python train.py --cutout=0.4 --targets=["system"] --arch="resnet" --norm="groupnorm" --stem="deep" --init="kaiming_normal" --optimizer="muon" --lr=0.032 --nesterov=true --batch_size=256 --final_lr_fraction=0.05
Rows from block 8, named by matrix and row number. Rows with one number belong to one channel. Each number is 500 + 25 x the weight over its row's rms, rounded and kept within 0 to 999. All counts start at 0. Numbers have three digits each. After the name is the row's rms in percent of the matrix's.
# convs0: first 3x3 conv (model.blocks.8.convs.0.weight, 128x128x3x3), inputs 20-24, a 3x3 kernel for each
# convs1: second 3x3 conv (model.blocks.8.convs.1.weight, 128x128x3x3, transposed), outputs 20-24, a 3x3 kernel for each
convs0.0 102:509502500516515504511514504508491544541496492523499499495523563489465516468478526506509503508519511500509504523490498513495494482498498
convs1.0 097:504493486546507478529518513485487504481479506505470513509526531515501524522508516544510507535466493547484503496481490498495483467458493
convs0.1 102:507501509496504524502503521528462448518508506488501540510571527527517509466472458505500500502501497495500492499477476528511484495506506
convs1.1 091:506503491498453494507489505469457479495482433536498475546521506509518539495493517534517541497498522535512530483533528512557537498511516
convs0.2 105:492504496497496492492492499509499537517475528545492484461487482520478480544497548498498497496499504494497501510496483498484502512531518
convs1.2 108:503447493490431464484477494507489496472457494499452523515507510515494536515521526491489512513489500486462489507487502535475478521504495
convs0.3 098:490484489484508493490504491501475494504495457472498468489583553514534520489491488499497491509494497496493499517492506541498517507483513
convs1.3 093:487461463457470502453498487487471484494498484496487505463495507499518516494520524535509501518499492491498487457472494457482533486493514
convs0.4 101:512512504513517509510525523495533496517542526468498489454459469507445497492449478496507500503509501515518507516528496503483498500512505
convs1.4 095:539508479512522506477503541492532540489531538456492486471441493522485507519504495508464482529520493508513493506525522470463505503492491
convs0.5 102:501504511506512522509508519479544540463521537453531530498484484574518447591532486505497493503507501506512507480499505518494500505508495
convs1.5 093:497504489546520527574532540535531518518531503485510473516489485504478490490474494500499506506494508502505507494489497502479494517495539
convs0.6 101:507490488503510489498491489504417474510484444502515479468521484441494523507546573501502504508511508504508508507492509511487503516513501
convs1.6 094:532478468544491440518442416502544537544540501488468438505500521510480486491498477497485528531469490538484527503512507521497499531490484
convs0.7 099:491495497497502491496500489504482443495403442513504511457505511472519567483559564496496495499496500497494503502504502498475492515532500
convs1.7 092:482517502504489480540497480472476512509514504479485487525515529499488523518534533520522499568542502564524533516527514493504514510509519
convs0.8 096:499504499514518510508509502490438512448514523511592521494493450508476437537436406493491488505504499503506508492499502484489476510504483
convs1.8 102:559521529523511528496524526513518481504474448495485491476485499506470492500474477477493460475482496484498517531518512490491485483467479
convs0.9 097:502508503495515510492509501491480469436415458485506455504508510468491502482491509512496500507500498501500497505503508503528509478482487
convs1.9 092:506511517508511508469480517503504459506519459493507463481502516513499506554531506506519526495472491527522511544520507511488510503499520
convs0.10 103:493493499503501493503494500466454533540496534468421501528506479546490515492472489502508501498510499499502496510520516491524510457501508
convs1.10 111:515502493487496499483489513493486479483490526486500513516479507513504512519505524509517507502486503540514523498483491505466473499472499
convs0.11 101:494495497512499499510502499458506486513487484471471501534526492478513508498503484484495498491501501498502496469480489504504494486484496
convs1.11 101:524527485496535515473492536456515521463496531494505496505505495493487470466481486506492498516505513492490489493494467465494493479508503
convs0.12 104:491494504509523510503497493462546508542509501515472510465491493492517490493495524489498507489498504497498500497491487477496490492503502
convs1.12 096:477492474497496518495524522495519519502510508494540510507496502494478500495496491498508484472464456459466472508488486506496496508476506
convs0.13 098:503494495492497504495511523491484474535498496452513446440464523496523524496471513503501497509506494508496499494470521505500496505507488
convs1.13 109:479500530519499520481505503487481486500497525508534525470505493505514500499510518512489507524493491524503488510502501491507508497544524
convs0.14 101:512498491505510498497516501534515513554456466504440519513508521552525510510453501505510506506511505499501492513501490495521475508498509
convs1.14 093:530482470543504510503497478525525492516532514531555534517487489534498495466480489465497538470468474482501497510510490486493482505501491
convs0.15 098:496504490506517502515525498497487500497507535466493481535509508502475474483512485499499501498504509498506509485542526488481485481485490
convs1.15 097:497458492517488539505493518483487500534501492511484470508505529497486474472499475514525513517560525501541536510502500470467478487496518
convs0.16 102:483513504495500498482490497493502463530488447528487480515452442490481439550551468497504498503508505505501489500496500508498519500494486
convs1.16 096:488492488496513514486532503474501501489518526527537497505516492530535489526523516507545537501537550495497497481467477474469486487497524
convs0.17 098:491501492492505492504501495451455437464490452494502494503549555506498505468430472501503499490495499491498491511537506504507480486498509
convs1.17 091:492467460513501522527518535479467478474509465460500468482469473466484519478513528524490527503479506526499483529531530518518524500513511
convs0.18 100:510522506508527502495507489446454484455493527534503504446459447433473458536512516496507505498505499489493500513502516485506492528497492
convs1.18 105:491510524510495524521497497475548528499527521452500509497479459499488492491492503480522496489506486498514498475466495456473510496490503
convs0.19 105:508514525510520522505514515490540538512531510562557514499533553481533542488495498504509510507515512505511505512478477516494510511509520
convs1.19 117:519484470506482478506504509528528528499471481495469483505485488471471453453461458489480474528528522518538506467469489486483491485485505
convs0.20 096:490496497498518506498521497485480501474420488478471487501546532498525538493484578496503497501501504500504497499496514519503517524514515
convs1.20 116:544529523517484502508480508453490506436494514446496523511488504516506497495516529494515538469463524495479536504523501508503482534510491
convs0.21 100:499508510502502501497495506529550509527453431571510458489516540478474498475473515494506509497504504492498498511484513512524497529559498
convs1.21 109:508515525477468509474491512479483512479461506540516499488513475499500477503507503528556535493486512485498538492490488475469461507499491
convs0.22 098:497497513504508517504509515434526506510571506465465520518476485484527473448452471500503499505501500498497502520536504488520516480506522
convs1.22 090:477506531441464519404419488513460440503499474520512505502503466475518511494520538503517477525500479506519501471476469495474479516480490
convs0.23 102:505499500508498497492490493488460489455524503438528455520498474481530477444497520491495502499501499505507497492492493503529480494512486
convs1.23 098:498518530484504501496433476504527515517511507499520474499493506499469514466489522523530515534483498519501539513536552504511514509528515
convs0.24 097:502508500506501507502495494483537425521533439473472465447512520498525480546516478496494488498505498495498493504497520495477487515484490
convs1.24 095:508482506436463485484469469534537497531529502459483474486486499515506480551522488521495522503486517535497523532517513509487501511505507
convs0.25 102:487484504491493508495497509460540562410445511483498560494493558492506515489505481499497502502488497501502504489486502489536512483501488
convs1.25 113:451432451457458455511502512520519502465488541455495518510517512521508508538522528497550476483557471464500497515491486469451463492510484
convs0.26 099:509499505504506513505500498505511441498533452503482470475473504527506506505488453500510511504512509502504504508517490485520487499521506
convs1.26 091:474462459504493482524496512485506511515505528525521491497498520513520532508503502521505508524530520517525541511476487514487503474480480
convs0.27 097:497507494497503502509518505505482476536459442473493526497477515485427500463460484494501500505501502505504501528499524536482507514517508
convs1.27 099:524501516495500513497489505533530502489496523485489490515489488514491521508494505478517483442495484499519512502508486500541513474496480
convs0.28 100:491493498493494494499498490559511531548487502552542537486440492583494462512538477508507502498502503499497497494497519527500501524505483
convs1.28 099:503478509498444489455468481528506527522526513513529511492481478491462472469482508474480500481463478508514495495519502477498497479491483
convs0.29 095:510495492498501493491492494503499560463481532491496481551488427577475425550506481512516505502506498498513501519500533511502499501519487
convs1.29 099:455408424494487485493526519515504463539506465530483453477468494483489470482493465499489469489492448502503478479513519464494496470496497
convs0.30 108:498498507504497506506500496458545450485495500487477520482526510536521483490493511498495497504505505508510502490501488503499510487497498
convs1.30 098:489465393475496460480508473485497492518480439456465450502492494515493486540511513503475487484485474477494490515501495512488473481476500
convs0.31 103:494503498507502503507515504517520498507473499556476530469468462481558563497517503494499498507512507503516507508490478506539525482497517
convs1.31 110:522522516515495512527483475538516490509501512514494484542535526508511505504466503499480479495489500533500517507516508516532527496520529
convs0.32 097:496492490484486500485497496424485500453556521473512487468536503513566507548512440495499504499505509496497495523522500517505564514472534
convs1.32 086:462534537495521528527508502518520491512505523458495509523490521521518526487501538528528546531516517496478500495513522516547534535562538
convs0.33 107:513510510515522513505510508457546529506533482609563464511531559497499516547507475509509505512516507513515504505509520510493518515504495
convs1.33 101:530485516504462519505476495509524505500515465475546495509523511489508486484511485491484507484447486512491489481459478488498502500505508
convs0.34 101:498510507494504505493494508464507485466515525464528506457548538460527522430477500492498495497509505494502503512510531537486503562564513
convs1.34 102:525499522511513504498493503508525476519505487529523495505522500534524542501504509491524543463479498472477496539530533511493508502503513
convs0.35 103:491512505511527503517517499468438468456471495473476508571467494512486459483486486500506507502510503502506505499475493480487492507473512
convs1.35 099:516545503515527536504518563532510478492514497472498458481506502485513490479486480504486527504447495545503511502527513485515528488509514
convs0.36 092:507503490499501500498506494470514534494530504553509435514470460514476464549473477499500491507510498509510500497492498517498509506501492
convs1.36 087:513516455476491479538481476467503493511476496533549528479478495493512507479514511520514504512483486498505499482474476490473514533512533
convs0.37 102:495506498500516500499531497589502511506478536464503566509514491489517467473511512500503500518523517501504509518510517503505503504499477
convs1.37 097:528548541522552531525545556505478491525514552510531500491516526507521507488503517496487512489484486487511514483484502488502510506518497
convs0.38 096:493496498500503493493496493454507535503528468452471463506449455501510577435467556510509503511511504506512500490496517538512515490484495
convs1.38 090:518540513496513483506459476503504490521499494512478483498525516493498502529505507482497502474470463476453474501537520494504500496497516
convs0.39 098:488485495503498507500501499491528461451519501488474457480486544432432532460443507501502499510508501507506495499513513495544529489518505
convs1.39 110:468503471502528508528507489515507527508482472519512464468489522469469501503487484521522525511510482508512471529521508515514528477509513
convs0.40 098:504493497497500497490492488460521534512458546534484523478429448496499539490554619504502506504499508498499510503508490508514512478513509
convs1.40 109:508519502510483453507469461541522514500512510495488488473494498502511497483469482511476501490458475502504531486501526477500506504500491
convs0.41 101:509514506493501509495497499511512500470460531423480524501509523506485504492483502504497499504495500503499504529501507501480524498503505
convs1.41 105:505534519507522530494504506483465505531517509526532517494503507497494521513500518475513485482506493435450474511499501494494500528516506
convs0.42 099:485503490503502488487500488515494539493455509544565532466494485465467515464479548499508509509513510502498501497490498491491482497515502
convs1.42 095:511518497508523486525518512525527532514517512509487496505501455515487450490466444492495474482482469469481493489473482496499468506494465
convs0.43 104:497508501504519522498520513486508544483457562533490521483530523492518490530476418499499501508506497511516503501511504508500495489504507
convs1.43 124:488479515499517515521546556519472460516510535535554544521521518544523486521504490462461449441519483470521497514496493487487507511496508
convs0.44 095:510505500496493493502490498511426498465422504519509543519501487507493539518536537512508507499509512505510514487464488524474496506530521
convs1.44 092:491513528506480495483477492498508497486465466486482468492499492475490499476488506530506515534527524526541518511511545494492533498512515
convs0.45 094:496499505499505503501500497473527541527455461498455480481534513476523516454498530496493496505497501506507509483480470520486481500493497
convs1.45 103:498492566475416530488424491500486502511468500511537511496512504471501484454494481479448476491470501510501505509521504506524511500496499
convs0.46 103:494509505503511506509518513487489544508523477460487481509527513499524517498516517497501497495503498495507504496506492492533494519516502
convs1.46 110:506515510517523496455472512495509505501517523508520511514507526509498487482503487499490501515499471523519500497503520489487507515493509
convs0.47 098:511500498503491489506501496497474458521568506490525516490488506479530470485530460507504500514511507515509509502483487471490501482510510
convs1.47 098:460518502460510517475486503455509508496521525506489488479460456515479480518477479486489506454489483473494480482477482476488490484515516
convs0.48 101:505500505516520515509509511447509468447545517497523524493491481439510494471517456496490498507498500498499506496511481483506492496484475
convs1.48 096:480514513495502502503461437504483508502499476478444483509539499528514503512492481478469532504415477524436498504485511478488525508511514
convs0.49 100:483499522507520517517511495521545449491551487443504504437443487445419508466459492493493500500503503502506505503534492482501492510518489
convs1.49 099:474520467480480478468465480499483525493498527488506510475449484465481490531547500492483473480510501502517512524534512487478466475464476
convs0.50 092:504499505505501505517523512448465465463458467477465478526518512519540521473492502514516507508514510499504506517514495506511493520510481
convs1.50 117:544515506532510496511514509486481475460467469469471480500515509493503503496509523485517536474504533485497512514515497533538510542531509
convs0.51 102:501497489497497495496502498486461477507560547555546539448485489482496469525491522494505502494500497495502503478467522501503520521484527
convs1.51 109:496518518526508465514432459521534516473508486519530522494490510509518504512514476512548521510545541508547521486513526503507489512510504
convs0.52 105:496499502502497500499501499511476497479416506538488505448478520450467525480467471497500507504504508501494504496561475486533483488490501
convs1.52 113:476470469482487514443481504488463503466467474477477484553523502521520525522528538529509515513491501503504534537532526540514536535527542
convs0.53 097:492496497484504505487505502514519493536451465550499485437461520421474488460497538498502493503503498501504495478490495490509492503507492
convs1.53 094:521526504488512503498491495445471517476458480510477476525548555502501518512488485515541517486498487469481496516519496566545514509479456
convs0.54 102:491499494490504489497502498551516510515513544506525481574511483580522432487544494495494489501501497499499491487486495478478503491470491
convs1.54 092:502512493469492504477497515494513510546512491510507502505490495473469500500512527522537489531546481517547483501506510515510496524524503
convs0.55 100:487499485500513500493498483466460544465432496521527552470441484506493494494559551497510500509515511503503502512533528510490498487476498
convs1.55 099:487485456517491467501529514544488457518485494501455470500513494519537520537521475515532519502487492473450488509536500487517512457488504
convs0.56 105:493493500493504503498502496476507525455510509518541468473484489528538486484512493495493491502501494505498495489489501510486515507519514
convs1.56 085:479480497505509468524493435488507511500486476469484467505487452485491468477495482477512495458466487470488497487513530488541572477509541
convs0.57 094:491492480493506508504510511552509487505454471525517525514520556543509489519522482501508503504512509499512506517517512493481482511515525
convs1.57 090:496513500505564525506521493542526482536526502483479486506493508552487508516510514509487511500482505502504518476486501495494507511514512
convs0.58 103:488515488497500495493489502502513501479439454519529560515480486543466459490465475503511505506512500500497491512473503497471485487493481
convs1.58 099:498492455534522462489517480514512512489505506499499484498511501502553491498529497516490487514500507503512500479510529465490509486497513
convs0.59 099:510508489511515502488506491560436487606481501498564534455430466452449454474473532509511501504509497495498492512477479497508492480498503
convs1.59 086:451508525486486511481477511498522510505522539519483499471474510486519528490493486490479485480478499511507462482493538515509530510513517
convs0.60 100:497504510511505500509501495504541539501513526458483500497496446519515493517500505495492494504505507500501501507507534491495512505512517
convs1.60 094:480475462518513502523528511478448450503488481533510476487493529501517546521515537480451462489466461499490487513525541501535547507526512
convs0.61 103:501500508493502514494500506537491443471465493488470514473550535501491494484501506499507503514515510511513513522514496509510486518509497
convs1.61 108:489546501481532529432464481481492501449493515446484517507478504503503504501527516511546495500537510483498500479479490471497499494505505
convs0.62 097:512508511515502494502505507526486507496480499494522532508506490517501499466493478505505509506506502509507501501509479502522518493507508
convs1.62 100:441441441502493494479501537467491454486517468479526474500509495497508482470483475513514473487509486493496485456471472477485487476476495
convs0.63 102:507494504506489499506499494474530522530550471516464511571531503490490524469464528494485498497494503501500501484499510491534557514520502
convs1.63 112:436494506460499518506485488490470500511526497482499483492498501513509476474465477527533522476504498503516488454482471483483491488492503
convs0.64 095:515511498516502492495497497483506469499510510499505525490490470510546543467539492496504508498510508504518503513519495493463486477501521
convs1.64 110:475472496511520537524513496544546521511515511483474496451462472473488484502478484502499498481482500464469522503484500507486493501526491
convs0.65 102:494490490494505497497496499480520510520493496483507532460474463468482478464534514498493497496500505497506504512536510507485491500492491
convs1.65 102:510501489490478501489471510513485501473485522482466493519503500507492517499504503505485501511494507523511499500486486505486490514487480
convs0.66 100:513507513505504521497517516464486502498494463504451497490509536475452447465446455502502505504507513501504512481485502492494499487499521
convs1.66 107:546530546550528537530535561490519508487521502478503470480514517483480479475474468471493514465479510521509516478462493478456482478491494
convs0.67 107:495495501496502506501513501528532500530449470514405465552482494546473482520499536502502503507506504497503504507467481543605523474547559
convs1.67 106:542493474560527519535524509485494497512540506526504485531507503538513499506515512528470480499482510523498468519506494521529525493531522
convs0.68 099:502502494503501493502494495483478484522483451481472562450498480496496532520498506507505494504506495503504497485494502533512504491473517
convs1.68 096:526542531500528528472507514492512515482533544484505499486507500489506471474468481492421494498475495516491470493501476491487485484497511
convs0.69 112:526532522518526532515526524512487531512467527535500510480481459487492526439437522506498497506500504505507506500497500493517500498508505
convs1.69 128:504517504518521511542522513492506496509522535497544508516481494519520506504517507479480498490521488498517496492491488504502513532518511
convs0.70 097:508515508515505507494496511532518529474531490509466430504530541451450477503498489502500501512510508506513513489511497490516511519496512
convs1.70 093:507495493509504501519535544433455519464522485521550489490521502490510463468480468533505522484509524475502489497512507496512517516535504
convs0.71 099:506520515491501508501513515475498516479476482506523513496525558546508519515509520504508507494499504504502505487491491490490487492492480
convs1.71 095:505481497530521512559543524486480493461461494473497492440488483431496506460493475471480488486482465486479490488494503510534541473500503
convs0.72 094:509513506511520513504504512542531484538516495526501528443427508423466504483457502503509498508510503500507502491513496496504477496510519
convs1.72 092:544533489505505465497484466537511509516493520505513531470474473497514513513524533504473491493456489469458499487481514493496491467468462
convs0.73 099:505509509502505501485492490505527530522521477534466473479494499423448503442453528504520520502512511501504502500485488487472471488484486
convs1.73 094:542527522517493530507484490481497505463507517485527535534530509507503487539510467513497493505458484544488501466488507496509523505475504
convs0.74 101:504520510499507514502498491505429449554489482515545550488502510508521518519522478503510509504509509503504499481497461483502503502494511
convs1.74 099:533498492522533520514493523538529528559540522521503446494484490478498499496504504464483533490473519482444499535530501502517496513510502
convs0.75 099:502502500500494499492501505484503498513527542486522539521493467534501445524478450506497501504502501497508506510513506521528517516523531
convs1.75 086:507525496530536515525542537481489498484523521499524506481479474489495494478474504506461505529440450511467483463469483482481483469475491
convs0.76 099:494490482493516503494503499490484437520490517513530573533513518427469491452517560487499496488501505506506501480521535488489503479515525
convs1.76 095:512516508489489546486498525449490513487547567519529521456478508522508519528501508473475494511483489502489511508515492493507518503503518
convs0.77 094:484494493495493501502492503506456504517515491487479477502475462525474495522491499514515509525525517513516512493462482502469458506478484
convs1.77 107:522511497517508515556503516497506507518546536519525509505523502468515500486489506503483542499475536509499533491520501492509496522503514
convs0.78 100:503510508501518509503519507537482476543526493445465509543534530564554537494481524496507506505515506498510500486502491498516517502510488
convs1.78 095:461461499488484508540525489486476476564553555532526546516503506479471514488477528480466514496456500494439488453460466462489499508541501
convs0.79 100:509512506503497497498502490509458539491504519494500557485444474488515435476518491500502506503506504501507509522506492496499497502481496
convs1.79 090:539508512525490537497476532510529511506509501425458455514519504532523496541501478501478530516487521560516552538518492527503490504510527
convs0.80 102:486487481488490485485499496502477505420510529463485483518496489526505512507517518495496489495502500500503492509525494524512539534486522
convs1.80 101:495500456478499490465454471513530489502505484449468485481477516486488493472465507460499489469488482497518528518505503505505502515512506
convs0.81 097:500503516498491515488487509472525501538486438611487457550495495528504466503485481500511503499504500498497498488496486478513518487499490
convs1.81 091:515573554508523514501469476515538533508555524499494466502514499505515495513503483471505544481477522492483508478506498490514510500527518
convs0.82 101:518503498503487488502494485492537474476546518483470393543515472555529425531553462502510509492492497500495493493519487497491476509489496
convs1.82 096:551528507553520501524517501471495509457500520418457485517490506525494495496479477534529487521516498492514505495492468509488488483474488
convs0.83 100:512503493506509502492506505445511538504548505478497510488519505487525518481460488491505510506516519503505500535500486504492503520491504
convs1.83 086:493541535505505514517501518506453456513478485528521516554514504515495504506483489509505490497504473482536508524505486541514517559520517
convs0.84 103:491499495487500510508512499467421506553558537518524503481490547481529566469509527498503498499505508494502509493477497531542516514523501
convs1.84 106:481504513473490534482496514507472496501524540497528536489500483503513490482505493485499539508502556514508521516519482521497475507503515
convs0.85 100:511499491512505498498490498552555510454462504534531480511480472530472449476457520493502498499508500508508498518525513506521516505491482
convs1.85 088:478465509454433509463458521460488523485504499503471474517509498490500513493491498492502519489511538484503542519477485478466484461483502
convs0.86 095:501501499510505503504510498464431404439449416439438430469525513477494506499486501497501500507508509496499498496494501506508514501504524
convs1.86 103:491548528512540521507545502493497463524542515482508499502520534514512526500495517549517515529468481541503502509513498503518523497513506
convs0.87 105:500516508500501505493495493512493480517416485440506586527508525486487508444469488501499497499496504500497495501505531501482506472515521
convs1.87 096:507525522502519512513520509463492479468463457508444461496489483518520535491517529531489525547500499521535518485469504480479498500505483
convs0.88 096:493491495505507508503508496477441461462488495528498515488539518515468422491492450491496497492491499500493495518499479524491503506539492
convs1.88 092:517515520515495503500499525469468461515489500524529482468471506479506518479481491553505520529488525496488475495468495496470449489491486
convs0.89 098:500507508502499488497488490461489466465489444457477469477432442503467542565556559507503503507504501500503499494500498493485504488490525
convs1.89 103:505541511480497487500479482510499521447484512421469489516523516496481499518486502498485494515493497504507534492492486492495485505491503
convs0.90 105:509511508508502504507503514456427541434539471464496541514514534505472491531551496503509510514517513503503505474502518510460495542486486
convs1.90 113:497522495510506499512512521484494509460533514475498505468485515469493488487496491508549543528538533521527522503534516503510523472496516
convs0.91 099:510505508515514496499513498484495517535477458486444479515520498526505525529481510497505501496508510493503507499484496505461490497504498
convs1.91 085:517479477492461454497488501509531508547526500518522511483542527506537558505552558482490485509496484487509512493487479533535505517533541
convs0.92 098:492504477499514495497492491559488501470485524493467502520539514509515461472503537497494493515511502507503503490473494484489502489489501
convs1.92 097:430461498436481516450508546477465509504516522508536519479485501488501498497464480518456451548486457534519490506506496488472498474493509
convs0.93 100:501505502497520513489513503514520616489516490527533467498532511492475487504477482510506495515514501504509499489490524480471500509488531
convs1.93 082:514504486491479463482482486492502479510559508522546526485481470506555536506533516521510489522502474485457455471501489519504488507484487
convs0.94 100:513502493509483490501493502502415487434401444456433424460476483497527541496477514502504503505506496502501495503494523489517510515487486
convs1.94 114:495493501461473490478468486483512503473514492487523498538510518526503500516506501480510493474503492484491496480500489521518488515499493
convs0.95 099:496496501499493500505493487481472509445495523465478550497468485509465481534543525508506502512503499510500500490483478496500497505528507
convs1.95 097:541559547512518508507481493532495486532485489505496483518482471526489489493494499474496519500503505484480507482495508484518509498522509
convs0.96 098:489490497497494507505507505446394500405450518537516538506559488531495430508480493501501499503505501496504498491512498489500475498497506
convs1.96 114:487511459450470486462468498509469484516519496523520501503483489485466479481458479513537524507478500491485515496500493479480498487485494
convs0.97 104:512514507521521506509513501513546541571501495513486503498537480471509527475480526502504502503501500502507499513507516505500514501501482
convs1.97 101:521509555512474550491461513511490499513511510523512491513481504496467482480476500495460462477448497506475493505468481524463478504460479
convs0.98 098:510504503514517507504505492485515464542557537515451476503493485483471445468462481504517504510515503504502496502483488522531504508509502
convs1.98 088:532497473517495509538523528498505514534513486495476449497452489497478492474496503475463473437447488441455479519509508524489490514512516
convs0.99 103:499503502486493495491488489504483491516463443536515505464476508535522497543495507492492497499496499496496498484494507510503523506475491
convs1.99 084:516483489478450475476487495483490490481482486457482489470496494478478487473479495510533493493502489479515516492503530538520535508495507
convs0.100 099:493505483516513491510504497487568544513416477441414552475492486497516487513538532497504501503500502500498499488511497518487492493502508
convs1.100 087:487527518486531518488483492473496534451430439480462451522485501520482507524493496519479506503497483490484493494503502486487515468476505
convs0.101 097:503505501492509511496510510419484507500528522501437532532527507486493458482478444489493494496499502501503503495496508480484481480492493
convs1.101 111:492483529500510516453468482493511466501527515489524498499493495494509514503501502526528511521512493517505517501474480506482501502490513
convs0.102 101:496496497508491497487498501505499496485519439450508475531500505519511493507528460503507496501508500499501503501495509500528507483514509
convs1.102 103:536536492492505485501491477531511480494505484517551493521482515538491513526510493530529521502520523519532537478476456465463475486485492
convs0.103 102:505507490520507491523504499483515463569518450553483485473467486513471525529469518494499499498501498499501498484488510515487501478490494
convs1.103 095:521512521530538483505478461524519538522514517489470482539500466501487500491503517508473477491501496486517501513478465532517487532507496
convs0.104 100:499506506498512515497515503548522529461438508552514511491483467469477494537525532500492497499494499497498497503514518508497501485516526
convs1.104 103:484438475478489492461482496481562523494540533532531510461497500502501493516498491514515507488464455470482469494471477495471476473486498
convs0.105 100:493514507494514525494508508491451460467501462501518510491524509448495486533539545506506501513514509507505504485501493510504484523516506
convs1.105 105:527524516559533509529506510513469451503476455510501480511466467477493506474528533533525532492485496514496486471511503504514500495513507
convs0.106 108:512507503516497518499505500517485488469465506456458494514482484507447490498501495505501501507507505504506508523479524510471501521529521
convs1.106 116:488492498485499502465480509496496515481475520495502525499500506488473502502495498513489478502497488545521490486483504476457491487460504
convs0.107 106:498504499500499501500504511489521492459431456494439470483505516542550543476491505511510510501502509507506507500518480502524519492476493
convs1.107 114:511514514497492508510504486512488494508480484499511482500490482499484497527515498521523523508522527545545527507508529513487499514491498
convs0.108 099:491512487510524494499508501510466479472465436497470456529517516507505500490489467499500493508508501503513502529497488545489499517515502
convs1.108 093:474471478494507495449469498497499486509482497476471520482486492500509533543542516512496471504474476518491506482489489488483491474491530
convs0.109 100:521513505512501508507501502499470463508503464434449471445496529487514483528500497506514510503511507500503507496482500492470503513487491
convs1.109 118:512504488525496489519493504518532490549540505522496465545518505559530493513541525491509507478494516460496506538531507528538509519516490
convs0.110 102:504498513501504513498507512506495427454572514508509474465490480496495478447493481506499503510503497502497493527488494519504504495507496
convs1.110 113:465496516516487522551512510484518500518531497523539496495493526500503526502515527520517486530502464502494459490511535500506520504485493
convs0.111 096:499502480490491482490501480464443535499507522526517493463480473409476517493524508502512505500507498493504494493499499484517495502503502
convs1.111 081:493457461458442466484412464471454502505467498495473463496517519505518483492511489505505531487458501497453486519506499516487475478458491
convs0.112 101:496513505500512498496505503532458521469419529544532529501450477496492482501559493491490499495500508513511506491513484475525490489514481
convs1.112 099:535506522533536534494516497497528513522518514497500468511495515516506517509517529509513499464482506495515539496507493486504483517543525
convs0.113 095:507499502502501506493505511516514565470529578519536546551540534566560534483469452502503501507517510496506502509479492516515501519497501
convs1.113 088:482488509460498495481501494470478468571560493595541508491468461452475482441483500497475500447469502485518516485479474493464486496501527
convs0.114 096:504504507527525520508522496527497473478529548464524499546538499465480492470453428505509501506517508503509503483468520480467497485491502
convs1.114 087:467485488505502508516505537533497460515522485484526495523504506486500506500527518478509492458499513487483469476477453488476458519518504
convs0.115 101:509506492508514498500515502523512477536460524516516542528521463505490472516474501494494500498495500500496506490479506485485492478481488
convs1.115 124:500476502510480476504492485518499537535517500508498497532474446502453463482463509463512502487506485486465480466487488490506511497479506
convs0.116 097:499513500503507503507501494609562500507497495508506486430458500425547520497547498492493496503508504509509505516504498514513497492511523
convs1.116 106:521482489513479513498532536502511504492507515482536539536541505496507497487497498520513510501509497528514527539519505531522495530508483
convs0.117 103:495502505503490500505499497472505491494554469514494473523463475481504447464517527495489501495498501496500497505482505519524500524517503
convs1.117 104:465458506511497519529503513507521486496545512487540498511503489493501490489503473479477488477490451499484497483487493508513500497490489
convs0.118 101:499504513501512514510497502483506494510535476505461489472502459494554470478498481507510504507508503505507505466492514486511494503495468
convs1.118 094:464480491500513522559544503516471494533527484501505498516501495518510503495515493513480522530489516492495546502501487484475461514480452
convs0.119 100:508504506518502500509512498547507501525436502498442486488465501513502506472443506502502501503504504503502506502501479487481481510496490
convs1.119 102:499512477510512487511501521476491504470468504490506511495486508487468500511501518461520488488524489513507510497514526499520519490518511
convs0.120 103:495501501515521513519513507529500504477506521455444507538516504502518499472487505502496493510521516504504504487500527490477506479487500
convs1.120 109:490512493467510501471535526527514465551532468522523490492485498493488471474463478489507494507517497480498504483499517473500486479500485
convs0.121 099:484489503483491514483479499533464456529404408439480392505514500505511467463487512494497496500496494495485488483501476492513493484502489
convs1.121 106:464472482475430458485498500489468439474471492508493494520520520524542533523525499524515530477489501468482511498492508507493489536525492
convs0.122 097:489514491487518502491504494499521540540496552497512506503542481485475492483483512493504504492502506490504508488491491480512532505516526
convs1.122 093:484508530508541490495521469528496493497507512483495522487486488476472490513491495507471504519498521520531530522510522527501497509518517
convs0.123 101:511529520506533518501509506488538495428474473451509505538489448486461458555546534506499497502492496500491493500497482489487508503504494
convs1.123 095:542527484517510514509500508509506497545537496550560504498525490502529488496503503536516515504506495478498488478472511493451480484474479
convs0.124 100:488496504486487505491488499451480489438539486491536496532505470514502462471495482493508497502511501504500501483497483506547498503480483
convs1.124 096:493462488535492482529502466511538468505517494484506518471466477500488473517481508522536529526522529504511525524525517514536532523557514
convs0.125 097:488504513495510514487505502468535493454445517523497477549512483469513545508504530496503501500508505498499502496503476503492472483496503
convs1.125 082:503530499481484491449488488495471447483487483489512532497486479497503486514515538515491508498490496496485483473482504495497509529543527
convs0.126 097:510505507496502509497506500412447500455462496468458535524549511552513516407385464508510500517515504513509500484507499498495510507520516
convs1.126 105:510534530441486508488485486447469496456441509477487490536530545562520518529511490505506485491477495523518493526511487541536500519507476
convs0.127 098:502481477511514502494514508499474520512463460500434424492501497527495495535517540499497496501488493498494492485481483483505477472509501
convs1.127 087:475467474508507460502507502514513496501490516480448454492520511532516485510512473512515531543521508541489502527492486526524505524533493